From a checkpoint of a small image diffusion model: trained on pen-drawn characters of a made-up script with 800 signs.
Rows from block 5 of a small image diffusion model, named by matrix and row number. Rows with one number belong to one neuron. Each number is 128 + 24 x the weight over its row's rms, rounded and kept within 0 to 255. All counts start at 0.
Before each neuron's rows are labels from the 100 images, of 14848 (inputs lightly noised), where the neuron reaches its highest value: "patch colour" is the nearest of a few named colours to the mean colour under the peak. Only what is clearly more common there than usual is listed. The data: pen-drawn characters of a made-up script with 800 signs.
# fc1: MLP up (model.blocks.5.mlp.fc1.weight, 384x192), inputs 0-191
# fc2: MLP down (model.blocks.5.mlp.fc2.weight, 192x384, transposed), outputs 0-191

patch colour: grey
fc1.299 [123 158 148 156 153 158 133 138 136 115 109 130 148 132 135 117 143 147 152 148 153 128  94  94 156 102 112 130  89 109 139 106  95 120 125 153 127 117  92 100 137 118  51 169  95 109 121 161 123 144 110 102  97 137 130 121 144 148 143 138 136 131  96 228 106 199 147 132 115 124 124 115 133 131 110 168 137 145 116 139 132 139 147 139 134 109 152 113 110 119 168 147 142  61 144 156 136 159 123 127 140 118  67 127 116 136 102 130 146 116 130 139 136 182 130 113 164 136 114 107  90 130  95 144 107 126 110  95  88 141 117 126  98 121 137 137 178 114 136 159 120 133 147 117 103 137 130 142 150 209 159 146  95 113 127 116 103 135 171 167 160 152 145 154 158 157 113 108 136 116 130 152 118 107 135 166 123  96 130 134 139 111 124 119 113 106 140 121 138 141 112 122]
fc2.299 [121 123 112 112  56 121 135 181 107 102 157 155 116 107 130 125 106 166  92 148  85 151 134 159 140 138 183 143 123 120 121 122 114  89 143 106 123 157 108 131 128 140 150 135 118 149 130 117 118 109  71 145 121 146 136 123 125  96 127 140 146 123 122 168 145 134 125 102 151 118 117 128 135 134 146  94 125 120 124 160 136 149 110 134 115 144 126 116 131 131 157 117 131  84 111 121 117 141  85  86 141  92 150 138  99 122 117 114 121  87  88 130 150 140 105 113 148 121  99 107 171 123 184 139 161 114 119 155 156  79 147 131 140 130 126 153 125 103 162 117 200 146 132 141 140  97  97 152 142 150 148 144  89 171 121 156 124  74 119 145  89 171 126 135 117 121 154 200 138 146 170 150 101 102 176 110 151  96 127 148 130 136 120 142 115  86 142 162 109 116 127 119]

patch colour: black
fc1.284 [ 94  96 124 123 125 112 127 158 138 107 102 101 130 133 102 143 116 150 152 142 157 107 137  84 124 124 113 132 129 111 113 150 143 111 175  88 140  92 109 121 118 143 136 144 152  93  95 119 173 197 134  86 129 103 139 137 132 130 144 171 148 121 123 148 152 125 142 188 130 141  98 152 142 122 103 135 104 165 108 132 165 112 132 146  90 174 112 204 124 139 131 151 150 141 133 111 135 125  84 104 109 151 133  94 146 136  77 115 163 146 109 157 142 149 107 139 127 117  90 133 132 151 146 156  94 137 144  89 119 178  92 131 130 118 145 142 190 134 143 149 128 112 128 121 172 105 125  91 125 132  70 130 127 129 129 139 125 149 128 133 129 127 142 117 152 151 116 155 135 142  85 152 167 118 113 142 141 109  81 123 124 131 129 142  92 107 129 181 139  90 172 152]
fc2.284 [119 127 111  97 156  96 115 168 153 127 100 139 165 118 113 178 122 103 135  99 128 169 127 130 132 149  76 104 170 129 141 121 138 139 112 144 146 143 149 116 143 119 134 128 172 143 146 150  84 122  95 103 114 135 108 138 126 119 111 147  97 115 109 163  99 138 157 109 161 140 139 143 137 129  90 116 117 120  93 130 104 176 123 113 128 161  77 100 158 131 153 121  96 120 174 138 107 157 109 125 155 136 114  95 144 159 153 159 210  96 111 130 146 128 124 117  76 124 145 135  96 100 150 130 154 138 128 112 126 113  91 139  95 110 141 159 122 134  93 155 150 123 118 115 125 133 130 181 103 151 139 165  98 140 123 115 115 140 123 107 131 148 156 117  98  78 184 124  97 133 142 105 139 140 122 107 151 114 179 137 121 136 171 139 123 146  99 146 125 142 154 194]

patch colour: white
fc1.235 [117 113 161 101 147 142 140 154 150 159 123 111 141 161 138 119 146 120  99 154 150 102 140 134  85 160 125 116  92 113 105 163 125 147  90 139 116 110 157  97 116 189 127 128 140 118 118  84 156 112 131 120 100 118 179 140 127 105  77 145 135  83 126 107 144 150 100 119 154 100  54 149 146 104 112 111 109 143 119 139 159 112 133 110 132 112 142 121 109 138 104  81 113 162 128 145 154 130 123 101 138  96 159 123 103  90 110 137 140 119 159 116 129 142 140 142 143 124 121 147 134 146 138 134 103 153 143 140 115 126 119 119 134 110 143 184  81 114 160 150 147 113  99 133 135 130 115 158 158 153 152 138 129 118 158 155  96 120 134 108 143 147 105 151 173  72 153 108 116 125 162 123 152  99 167 151 124  91 116 125 183 181 122 138 104 147 202 105 130 105 150 138]
fc2.235 [148 104 106 132 130 128 134 114 129  94 112 143 135  97 136 149 128 103 110 124 150 145 111  97 173 151 149 128 121 116 183 127 114 167 140 120 184  84 113 103 101  97 153 122 163 139 125 122  89  91 106 103 112 143  78 117 139 139 173 115 130  89 115 129 144 114 123 171 153 125 128 124 108 127 169 120 199 145  74 131 126 136 162 123 130 122 136 148 125 128 107 119 110 149 117  86 102  99 128 100  66 129 141 148 155 121 101 159 150 140 119 143 125 160 123  92 124  96 116 156 123 115 122 130 146 144 151 132 135 137 134 127  90 126 130 132 126 128 141 157 104 127 114 100  97  84 175 133 126 175 147 129 113 127  82 117 158 141  69 111  99 135 119 104 170 165 140 118 136 186 117 140 157 107 122 135 103 127 193 105 120 147 127 121 130  81 111 150 158 135 149 130]

patch colour: grey
fc1.108 [153 104  98 113 118 179 139 116 147 133 145 106 127 135 143  91 111 122  99 164  58 168 107 148 152 115 108 129 116  77 120 162 140 153 146 147 165 158 134 155 146 149 131 133 116 151 145 131 127 112 132 179 103 120 102 141 133 182 117 116  93 150  96  94 129 109 129 125 144 129 135 106 138 169 137 113 126 157 148 102 121 112 201 137 109 111 129 138 118 134 143 151 113 147 155 121 129 150 143 143 151 170 121  92 142 147 113 142 147  91  95 118 123 131 145 100 142 156 140 112 141 132 137 122  66 113  76  91 124  85 160 125 111 125 127 130 136 128  87 113  90  96 114 115 116 163 144 131 115 125 105 129 106 157 129  76 157 119 145  91 118 186 120 111 144 142 126 132 163  99 155 169 149 126 144  74 100  93 147 151 130  97 140 148 127 138 132  97 100 152 109 123]
fc2.108 [110 109 101  90 138 158 133  90  87 135 101 155 165 141 131 111 160 119 166 151 111 103  83 147  81 133 111 132 114 160  90 175 146 137 130 144 139 120 213 114 115 110 120 110 190 135 120 125 114 105 150 119 207 121 113 148 108 121 128  91 123 105 110 135  96 133 119 136 105 109  44 114 147 144 135 157 149 112 125 129 138 101 129 106 138 163 114 121 120 111 117 125 147 158 155 122 139 166 149 160 111 187 159 104 129 162 157 166 139  92 103 131 113 157 115 111 136 101 112 105 139 108 119 138 100  99 101 124 135 155 125 126  81 140  74 147 133 105  98 130 145 124 170 120 121 112 101 142  99 104 128 147 137 151 132 150  86 144 118 116 118 101 104 146 160 126 117 142 108 112 119 123 140 123 163 118 117 138 129 125 127 111 135 154 125 129 166 148 153 119 124 119]

patch colour: grey
fc1.199 [ 97 111 131 126 145 169 150 119 140  93 132 127 120 108 128  67 111 132 116 155 106  92 128 162 111 143 136 179 137 142 165 112 132 132 121 138 110 152 148 126 144 146 117 115 100 129 130 165 113  99 131 111 158 126 139 138 141 139 113 163 108 128 180 122 117  86 115 113 128  89 140  98 137 100 176 145 128 146 162 173 115 127 123 113  17 122  96 140  83 158 136 158 121 141 140 156 158 154 123 170 155 127 147 136 121 119  89 152 139 117  87 155 138 146 124 110 110 143 166 125 152 149 149 130 135 125 157 119 186 105 102 123  98 152 149  96  72 149 135 122 161 106 105 146 141 126 120 114 149 102  99 145 131 141 106 109  78 136 143 127 113  93 152 146 114 141 118 147 117 120 119 116 183 129 102 140 105 109  86 160 125 131 145 115 154 145 152  98 140 137 121 116]
fc2.199 [113 174 155 152 128 130 104  98 101 177 157 138 104 121 134 135 136 115 156 165 150 108 160  62 127 137 108 135 178 116 161 121 154 152 120 178  96 160  93 111 126 100 157 128 105 155 124  79  97 158 125 141 138 107 121 135 101 139  80 111 141 112 140 140 102 135 110 115 110 149 103 164  85 181 135 141 120 140 124 115 132 179 152 154 126 119 111  93 145 133 155 147 115 122 133 172 129 142 118 152 125  97 178 149 135 125 116 130  98 191 147 102 128 116 123 105 110 132 146 119 136 109  95 134  88 136 109  79 141 156 128 131 124 121 116 148 129 146 118 100 114 141 115 152 124 116 143  76 124 128 108 100 108 124 112 133 144 138 140 133 128 121 144 161 149 188  73 101 106 121  94 176 129 145 148 112 157 120 114 140 120  70 120 154 102 134 141 135 128 152 149 100]

patch colour: white
fc1.134 [103 123 102 123 111 118 141 121 155 181 150 108 111 155 109 131 103 168  99 143 124 126 153 167 116  99  66 114  58 142 104 130 144 165 136 141 126 120 126 114 148 124 131 141 135 102 126 101 128 141 144 106 135 142 115 108 132  78 120 139 105 158 163 102 120 172 140 126 101 139 105 130 107 150 126  96 157 130 141 159 121 181 157 136 154 120 140 134 131  96 140  98 108  94 105 111 128 132 102 125 103 158 111 102 153 120 145 164 143 139 135  98 127 100 129 151 128  88 137  84 167 131  85 129 100 121 139 138 116  77 150 122 151 143 112 122 176  67  83 135 114 154 142 112 112 173 114 143 126 165 139 105  99 136 118 144 142 140 146 113 102  78 102 122 106 132  96 142 111 114 136 145 129  78 129 144 120 104 117 134 144 141 109 125  89 103 115  73  62 139 127 154]
fc2.134 [136  88 162 135 141 126 139 128  78 149 119 140 128  82 131  96 129 155 151  91  95 125 115 129 157 159 123 175 110 176 135 149 128 131 140 125 119  85 109 131 117 145 142 129 162 152 207 104 176 162 133 177 147 141 153 114  99 116 154 122 144 133 157  95 168  97 126 156 142 117 120 150 149  93 107 105 139 149 138 127  90 157 123 121 135 167 112 137 211 114 154 121 146 124 105 120 138 125 134  74 141 111 121 107 135 116  93 137 121 180 134 136 113 116 153 123 139 140 159 101 140 118 133 149 127 109 186 102 130 112 187 131 144 110 148 123 134  97 141 139 119 167 113 104 132 111 112 119 119 146 121 115 136 143 128  92  78 138 147 112 192 147 106 127 113 129 129 110 105 179 143 120 160 137 143 136 149 110 109 155 134 144 135 137 117 162 164 119 136 117 129 136]

patch colour: white
fc1.27 [161 142  96 141 141 144 118 133 118 113 104  96 155 130 143 135  56 115 100 128 123  88 137 143 140 158 183 155  73 129 149 116 167 106 111 152 132  82 127 194  86 139 112 163 145 138 129 126 180 146 128 118 141 188 144 159 132 126 145 132 129 143 140 126 162 128  73 188 111 135 102 137  89 105 105 139 117 140 112 133 169 104 155 108  98 139 141 142 121 120 134 122 123  99 119 101 134 144 143 103 151 140 152 123 114  96 144 104 121  93 124 150 153 124 105 108 128 126 113 104 106 156 137 140 126 136 147  99 133 149 105 151 132 106 141 164  88 154 102 155 165 155 139 122  98 116 131 132 125 181 126 136 103 115 125 131 125 134 155  86 108 130 163 129 134 118  92 103 131 172 194 134 146 145 130 128 139 125 169 131 148 144 102 140 137 119 137 108 171 183 119 122]
fc2.27 [165 100 104 131 116 163 182  85 164 105 124 140 130 133 148 143 153  96 120 124  97 162 137 136 130 118 129 140 157 130 119 135 128 128 124  90 125  90 144 112 109  98 143 115 173 134 132  78 119 151 115 111 146 132 125 141 146 114 101 116 144 139 111 126  63 139 116 153 139 202 108 140 140  92 127 110 162 156 136 120  89 145 114 154 125 176 143 135 188 125 130 144 105 120 116 114 147 141 149 124 138 115 124 164 113 152 118 112 150 123 102 196 115 123 164  76 143 116 107 134 131 123 117 117 172 156 127 128 127 101  69 122  52 122 104 109 132 142 125 140 100 122 136  94 149 140 151 100 149 142 166 129 141 130  81 127 110 140 137  78  88 141 137 114 131  93 110 129 111 158 106 126 173 132 155 114 129 119 102 106 144 146 154 140 146 166 154 131 145 134 112  97]

patch colour: grey
fc1.183 [181 182 121  91 169 118 138 118 163 125  99 142 113  86 110 137 133 140 152  94 128 130 125 124 118 110  96 117 134 190 119 138 108 105 104 108  98 113 177 141 149 131 103 121 140  89 132 147  84 120 122 174 118 111 153 110 172 111 134 127 126 136 110 131 115 134  89 141 117 133  98 132 142  95 138 112 134 100 117 132  77 123 129 119 132 108 145 158 166 102 166 135 117 108 123 115 127 158 170 150 128  87 116 150 143 174 145 160 122 122 102 116 174 139  97 148 144 107  80 112 128 138 121 124 127 135 126 158 137 148 131 119 159 136 131  99 163 140 128 128 105 138 105 104  92 163 131  98 128 148  85  77 169  65 137 146 141 100 147 137 142 140 110 120 184 144 118 116  82 153 121 163 150 118 126 145 112 133 154 134 128 127 141 146 121  75  73 125 111 111 117  85]
fc2.183 [127 140 140  98 136 123 106 111  77 143 152 191 162 110 133  63 158 163 116 140 134 137  97 132 144 103 155 120 142 141 190 133 132 134 125 126 160 131 118 118 117 126 102 117 128 142 134  94 161  74 149 115 130 134 131 106 123 126 134 151 164 151 139 121 109 130 142 149 136  86 117 125 118 112 135 127 140 160  90 135 149 142 113 119 129 141 164 112 124  98 112 163 141 126 105  91 124 114 103  94 120 137 118 144  87  93 162 131 116 145 155 150 122 163 151 116 130 133 111  72 136 125 108  74 133 140 183 121 161 152 130 161 131  80 138 166 132 113  88 132 130 109  74 126  92  85 132  96 117 181 115 163 139 134 103 135 156 117 103 156 115  83 151 135 150 158 122 141 113 175 116 152 135 116 108 112 135 130 109 137 125  90  82 146 176 149 143 109 123 109  92 142]

patch colour: grey
fc1.375 [108 174 171 129 131 123 143 102 162 140 111 108  89  81 103  99 113 137 154 127 121 140 137 120 114 124 150 168 108 143 108  77 149 111 181 162 135 122 106 178 115 114 124 133 166 134 109 104 148 143 162 101 122 121  95 128 133 146 152 122 132 171 117 119 117 132 108 129 118 136 110 137 139 158 128 129 102 121 141 115 112 131 137 134  31 127 170  97 141 125 161  90 164 128 128 164  74 162 134 125 124 109 131 120 112 111 140 111 136 133 108 129  97 115 108 149 117 117  82 123 116 127 126 137 155 128 153 124 158 137 111 125 122 114 133 131 239 110 102 136 139 144 171 113 124 103 104 100 128 142 103 129 121 127 133 157 191 119 144 133 162 131 122  61 113 122 115  85 138 120 116 135 119 112 142 156 134 140 130 121 102 113  87 128 144 162  99 148 128 117 144 120]
fc2.375 [168 111 166 142 127 122 116 103 161 123  98 166 112 141 155 108 115 130 149  95 155 159 136 118 118 148 116 122 112 167 144  91 138 129 161 144 105 101 142 143 128 168 124 156 136 117 128 162 140 149 115 124 157 131 162  90 136  89 115 125 101 131 106 138 162  96  88 154 115 130 106  85  70 103  93 117 138 163 174 142 138 142 109 124 130 150 147  95 156 147 126 125 104 109  77 171 132 162 129 108 121 121  97 103 126 106 128  89 132 166 128 154 115 105 183 153 164  97 146 151  97 123 128 127 166 146 149 118 162  89 123 147 171 115 154 162 130 107 117 111  93 139  99 113 122 160 108  86 168 143 114 173 182 163 116 126  77 132 114 121 129 117  80 119 126 114 145 143 164 147 137 100 155 117 132 158 101 141 125 134 129  94 118 106 111 131 140 117 126 123 157 122]

patch colour: white
fc1.62 [122 136 132 101 142 130 138 102  86 117 143 141 153  99 102 100 135 139 145 113  71 100 103 121 135 111  93 112 152 182 122 128 160 146 101 127 172 163 178 121 136 126 114 184 161 150 142  92 127 129 144 111 107 122 103 127 138 145 131 182 156  80 158 142  99 164 158 143  97 119 151 115 151 113 152 130 153 132  91 158  87 134 137 107 111 154 134 133 107 144 112 124 163  92  87 154 110 148  94  96 132 120 135 105 123 176 145 193 107 112  89 114 111 139 159 108 130 156 144  82 135 117 129 129 127 136 155 100  96 115 118 137 120 162 157 120 135 164 165  95 110 142 128 114 110 130  97 136 179 137  96  73 135 134 123 154 130 131 143 103 166 113 120 143 152 127 119 113 114 149 130 160 102 104 102 121 125 128 117 175 115 131 133 124 126  97 127  83 106 117 161 140]
fc2.62 [106 137  86 135 120 156 124 135 162 161 142 128 136 157 136 148 138  77 134 120 154 143 141 141 136  76 125 144 109 116 124 156 137 128  96 161 161 132 148 131 120  93 148 150 142 142 118 170 137 132 112 119 104 119 148 180  92 122 114 114 149 139 122 100 180 117 132 146 108 166 164 141  95 106  84 131 119 139 122 129 128 117 159  97 135 120 126 167 110 163 112 123  71 134 158 121 130 125 131 164 136 100 145  93 140 164  76 177 130  65  98 125 153 120 175 122 122 152 115 113 147 131 135 165 120 111 113 159  84 122  98 135 112 114  69  86 129 203 149 101 154 140 154 135 101 175 149 124 127 139  81 111 105 147 133 123 131 125 129 140 110 162 135 131 156 107 113 184 146 130 127 119 125  96 112 102 144 121 148 125 139 151 139 158 136 116 151 150 123 132 158 147]

patch colour: white; grey
fc1.224 [100  95 126 121 175 101 136 178  82 106 109 119 104 111 112 102 112 149 126 150 102 125 168 127  96 129 146 127 133 162 170 137 100 110  96 182 123 122 105 108 107 126 145  83 143 137 105 127  86 132  84 142 117 136 133 147 115 119 150 112 140 115  79 121 113 141  80  92 146 138  77 156 138 177  87 147 121 116 119 112 139 112 124 135 138 142 153 134 142 140 151 148 105 112 122  91 144 100 135 128 175 138 164 115 117 170  99 156  94  99  98 122 139 125 108 133 163  88 137 113 162 120 132 118 124 167 122 136 126 110 120 124 143 119 107 128 152 123 130 108 137 131  84 132 130 141 108 105 128 200  71 106 117 117 129 168  88  88 137 100 128 151 146 157 169 108 135 119 149 123 148 103  96 124  95 121 120 146 174 124 133 107 112 137 142 159 124 111 105 161  74 125]
fc2.224 [166 144 125 150 150 136 105 132 133 127 134 124 133 121 111 177 128 131 130  74 105 127 118 140 116  88  86  99  83 122 142 155 141 135  91 168  99 113  70 122 136 104 133 140 108 114 151 130 125 119  74  90 172 113 135 136 134 134 146 159 127  94 155  89 106  72 147  82 152 146 154 150 149  86 103 101 111 153 105 122 102 120 138 146 133 112 141 134  96 125 156 151 114 146  91 117 137  94 116 137 153 129  93 126 142 134 118 126 107  52 158  96 126 105 142 151 115 145 105 133 151 105  96 157 124 113 119 126 137 101 131 154 123 130 161 118 130 117 151 137 142 114 121  76 118 128 161 109 103 164  61 122 127 128 140 101 132 179 149 128 153 136 134 119 128  91 106 112 141 119 147 106 147 129 138 163  93 123 105 138 122 171 169 135 105 153  96 132 162 157 135 173]

patch colour: grey
fc1.145 [145 123 183 101 118 132 110 129 110 143 172 136 135  96 142 132 147 105 151 107 141 128 135  64 142 121 132 142 171 132 125 111 166 128 154  92 108 153 149  93 107 134  95 154 104 116 154 122  96 115 117 165 127 125 110 116 123 108 108 121  78 173 103 135 136 131 119 163 139  93 128  93 109 133 128 151 111 114 145 110 161 126  73 132 125 102 122 154 122  99 111  95 127 140 116 146 158 127 110 144  86 108 118 120  86 156 125 136 106 128 120 123 140 111 181 145 117 138 140 150  78 136 111 101  87 153 143 175 129 148  62 148 152 130 128 137 164 132 195 121 129 115 113 102 142 136 118 100  84 105  69 135 142 182 152 111 131 131  98 157 115 162 154 105 151 124 117 132 130 116 121 121 100  97 102 133 132 137 121 137 133 160 119 133 114 107  91 112 112  73 128 171]
fc2.145 [118 114 109 143 135 128 175 131 126  81 114 115 141 208 145 112 143 149 133 116  99 160 107 128 155 139  93  93  97 136  97 105 106 111 140 108 101 141  95  99 146 124 168 125 119 121 118 182 125 114  83 123 130 136 115 154 132 113 116 149 122 119 184 156  49 168 124 135 132 122 117 126 143 139 150 117 118 122 128 149 132 100  99  85 115 129 105 133 132 135 121 132 117 116  89 116 112 183 111 129 108 118 123 167 139 157 112 135 134 158 132 132 125 130 148 124 164 104  82 137 131 123 119 113  51  94 123 154 138 113 166 118 123  80 143 126 132 133 168  88 103 142 140 106 145  93 103 160 152 111 132 175 152 141 134 139 128 132 113 128 110 140 111 118 107 112 140 154 137 137 158 160 145 140  85 156  65 120 159 139 143 157  81 161 134  98 139 119 140 140 116 137]

patch colour: grey
fc1.311 [ 74 162 144 140 108 150 118 113 125 103 147 134 161 115 118 139 154 131  82 118 119 163 105 127 180 125 128 132  72 167 159 153 124 142 160 140 113 125 125 131 178 119 156 133 104 162 116 112 121 104 117 147 185 127 122 153 124 131 149 118 111 156 123 107 147 121 145 146 139 129 117 100 144 174 134 116 141 128 144 112 155 114 160 117  73 119 111 125 144 163 124  73 137 136 139 190 147  92 176 127 141 141 130 109 132 100 107 145 104 133 124 141 114 118 112 107 111 103 130 128 121 118 158 114 113 122 118 119 149 121  85 104 154  87 124 168 126 161  97  98 106 118 109  80 165 151 163 137 141  90 135 159 135 166  97  68 103 160 105 136  86 116 152 102 147 130 109 127 153 132 148 165 172 124 131 135 114 107 116 160 120 146 152 131 140 105 141 131 136  80  76 140]
fc2.311 [129  60 126 133  97 141 119 148  70 114 115 154 128 150 125 171  98 133 150 139  64  95 178 130  79  86 131 128 171 154 115 155 111 143 112 129 153 129 125 126 132 124 106 150 110 158 118 113  82 107  87  89 117 126 143 138 113 119 115 120 147 158 144 140 127  99 123 137 118 151 107 130 112 147 114 122 119 130 144 142 161 109 107 130 132 120 141 125 166 124  86 178 133  69 147 100 140 125 135  84 163 127  80  89 104 104  96  98 127 155 107 119 135 169 114 117 125 118 155 114 173 121 148 145 126 159 161 115 124 101 144 150  97  85 168 168 137 126 133 139 142 106 133 157 132  93 126 137 148 169 127 119 126 125 163 128 147  76 142 143  96 119 178 109 144 155 157 133 132  94 104 100 114 131 133 129 148 127 121 142 118 116  75 127 125 124 149 112 174 118 132 109]

patch colour: white
fc1.120 [137 148 105 125 119  90 158 140 139 145 106 128 142 127 137 153 119 108 111  77 145 125 117 161 176 108 137 123 162 144  95  98 133 137 128  81 145 119 110 130 133 125 133 111 180 135 144 140 137 139 103  76 172 158 146 126 141 101  96 150 121 128 145 124 160  74 137  95 141 150  74 117 154 115 114 158 131 162 115 176 152 159 118 123 102  92 116 103 129 132 155  96 126 141 110 131 115 132 115 117 128 110 168 141  84 146 131 184 152 147 122 131 141 162 118 128 121 123 130 116  73 169  96 125 125 120 127 137 147 133  70 104 159 131 136 105 161  98 159 127 163 141 111  92 120 158  93 122 130  84  77 103 181 123 140 129 107 132 124 142 141 142 125 109 117 116 139 147 131 107  99 133 143 118 102 118 127  89 129 136 144 124 140 122 113  89 164 131 158  96 178  64]
fc2.120 [118 161  98 105 130 127  44 145 107  98 107 113  96 115 134 111 111 156 141 142  77 151 115 119 122 135 111 148 146 150 150 110 125  85  75 115 149 127 146 126 122 126  65 132 102 144 103 120 141 137  87 112 151 158 148 150 116 165 142 148 166  88 158 135  79 146 149  83 120 132  78 117 116 141 146 124 147 151 123 123 131 172 105 126 127 104 119 160 132 180 183 178 149 185 151 133 167 134 139  73 146 145 129  67 144 122 120 147 107 145 126 132 142 114  92 138 139 105 104 129 143 131  99 126 138 124 118 124 129 107 140 193 163 102 135  93 125 132 109 104 104 124  83 125 118 129 127 132  84 108 113 129 132 127 168 151 142 119 126 148 137  78 129 140 141 151 127 128 145  96 115 115 121 119 126 147 151 131 118 106 126 138 141 129 125 149 100 106 118 133  99 147]

patch colour: black
fc1.314 [132 156 138 154 130 117 137 124 129 106 140 125 130 141 136 141 157 146 134 114 131 121 118 132 110 135  91 170 148 140 153 111 104 139 129  99 128 101 145  17 128 130 124 134 125 138 145  76 124  90 103 123 142  87 122 161 131 129 121 120 115 137 123 136 124  98 149 107  98 127 112 161 114 147 123 100 146 138 134 104 161 137 126 127 173 123  62  84 129 112 130 121 132 151 138 151 112 151 113 141 119 134 121 120 124 148 134 161 139 198 113 118 136 131 160 123 117 144 110 125 114 109 103 162  87 155 143 125 159 126 114 130 110 158 170  87 182 107 126 142  97  90  94  94 128  97 134 140 111 121 120 120 142  92 140  93  59 186 138 137 122 125 123 131 147 109 149 157 115 138  61 100 139 133 119 125  98  80 125 135 140 108 145 116 145 121 110 189 125  89 130 117]
fc2.314 [110 168 129 141 123 114  87 170  65 119 139 162 142 107 121 132  98 138 121 125 131 142 140 148 127 151 146 127 123 136 139 109 154 123 145 114 143 167 130 153 160 111 103 116 118 148 131 102 120 138 143 170 129 124 130 138 113 160 159 140 126 109 126 127 170 131 133  84 125 150 141 119 172 123 212 101 165 139 112 153 127 121 116 126 132 104 139 106 124 124 164 102 135 101 115 205 108 112 112 141  69 139 145 109 150 127 171 132 135 143 130 121 131 102 124 137  85 139 133 121 115 128 126  98 132 113 144 149 131  77 129 147 123 121 124 151 125 104 125  96 118 107 101 158 115 150  93 136  70 116 108  96 124 108 108 151 143 116 169  84 171 166  94 137 139 126 160 147 118 114 103 132 149 112  84 132 158 145 148 147 137 136 130 153 110 147 160 104 108 102 130 220]

patch colour: white
fc1.216 [124 132 119 134 117 138 156  85 138 110 105 126 151 132 138  92  69 139 124 143 103 116 103 107 105 137 150 110 137 121 130 150 123 100 114  87 179 133 137 156 101 130 103 151 157 144 133  78 169 144 133 110 135 175 101 101 120 129 167 151 163 139 154  92 158 139  92 118 140 153 128 145 114 122  94 140 164 142 131 157 112 141 125 113 121 137  93 133  92 126  78 132 157 125 109 134 146 138 196 166 130  89 131 169 146 110 122 106 114  52 146 134 117 156 117 101 135 124 138 113 115 162 137 121 126 149 125  94 133 132 126 163 140 121  70 128 116 132 123 129 148 130 143 137  80 103 132 130 160 149 127  97 131 135 108 159 133  74  84 113  92 128 137 118 120 109  99 126 133 124 192 121 103 133 114 145 114 169 138 140 108 131 115 102 163 136 175 101 134 120 188 111]
fc2.216 [140 160 112 166 174 107 132  46 156 128 102  78 113 151 123 124 133  98 118 110 138 169 124 130 125 161 164 142 180 116  99 156 116 174 112 132 131  72 114 129 107 125 124 138 106 117 104 177 147 103 155 134 109 149 129 111 143 163 140 133 154 105 125 111 101 153 104  95 124 108 107 118 110 117  68 111  91  94 150 139 147 156 134 112 123 112 137 163 128 128 107 150 146 119 115 123 117 146 166 159  98 106 147 131 104 135 105 144 136 119 107 147 124 151 132 141 111  73  97  94 133 126 145 178 124 116 141 123  80 147 114 120 123 140 159  78 134 128 148 135 106 151 130 114 138 174 129 142 139 116 123 146 112 122 118 152  89  96 109 152 128 105 109 108 120 130 119 132 122 143 114 164 149 122 128  97  89 110 119  84 124 113 165 115 150 126  99  75 114 152 175  83]

patch colour: white
fc1.296 [113 141 118 120 151  80 134  81 164 223  93 125 112 110 113 125 156 129 126 129  83 140 136 120 110 160 161  99 118 178 190 112 115  89 116 145  99  83 115 109 129 137 102 109  72  72 153 100 113 120 139 131 122 143 133 148 157 119 146 136  83 140 166 128 130 152 115 139  75 107 123 133 102 140 133  82 163 119 124 119  74 102 167  98 130  87 151 152 129 134 146 149 108 100 111 122 151 133 139 125 123  98 130 114 107 125 150 121 161 138 121 134 113 152  87 162 175 105 120 112 149 118 154 132 147 130 127 132 121 140 153 135 180 133 136 105 124 118  73 130 110 147 168  77 127 143 124 103 131 161 120  90  96 107 121 130 129 117 142 151 108 137 139  99 140 127 110 138  99 124 109 124 126 130 139 151 126 109 168 110 139 116 147 146 140 133 139 135  90 130 115 135]
fc2.296 [166 132 173 121 100 168 140 114  96 157 150 143 160 123 133  86 122 117 134 122 124 115  99 109 160 153 141 153  90 130 145 144 120 127 104 117 128 138 100 116 109 164  81 163  71 121 150 115 135 107 127 128 113 122 115  93 127 154 111 119 150 149 154 115 144 135 129 121 146 143 167 129 146 105 121 102 100 139 132 117 113 159 107 181 130 163 118 100 146  56 117 135 133 116  79 158 109 135  99  89 128 110 124 136  92  56 139 121 118 164 143 181 136 136 189 146 113 104 149 110 151 117 146 160 141 115 165  97 134 148  75 118 193 143 119 154 127  86 122 137 134 149 122 126 104  93 135 122 118 146 143 147 111 115 145  92 155 117 163 100 104 145 133 154 138 146 139 139 139 124 146 154 125 161 143 143 131 138 123 159 117  86 116 177 118 131 154 140 128 112  92 139]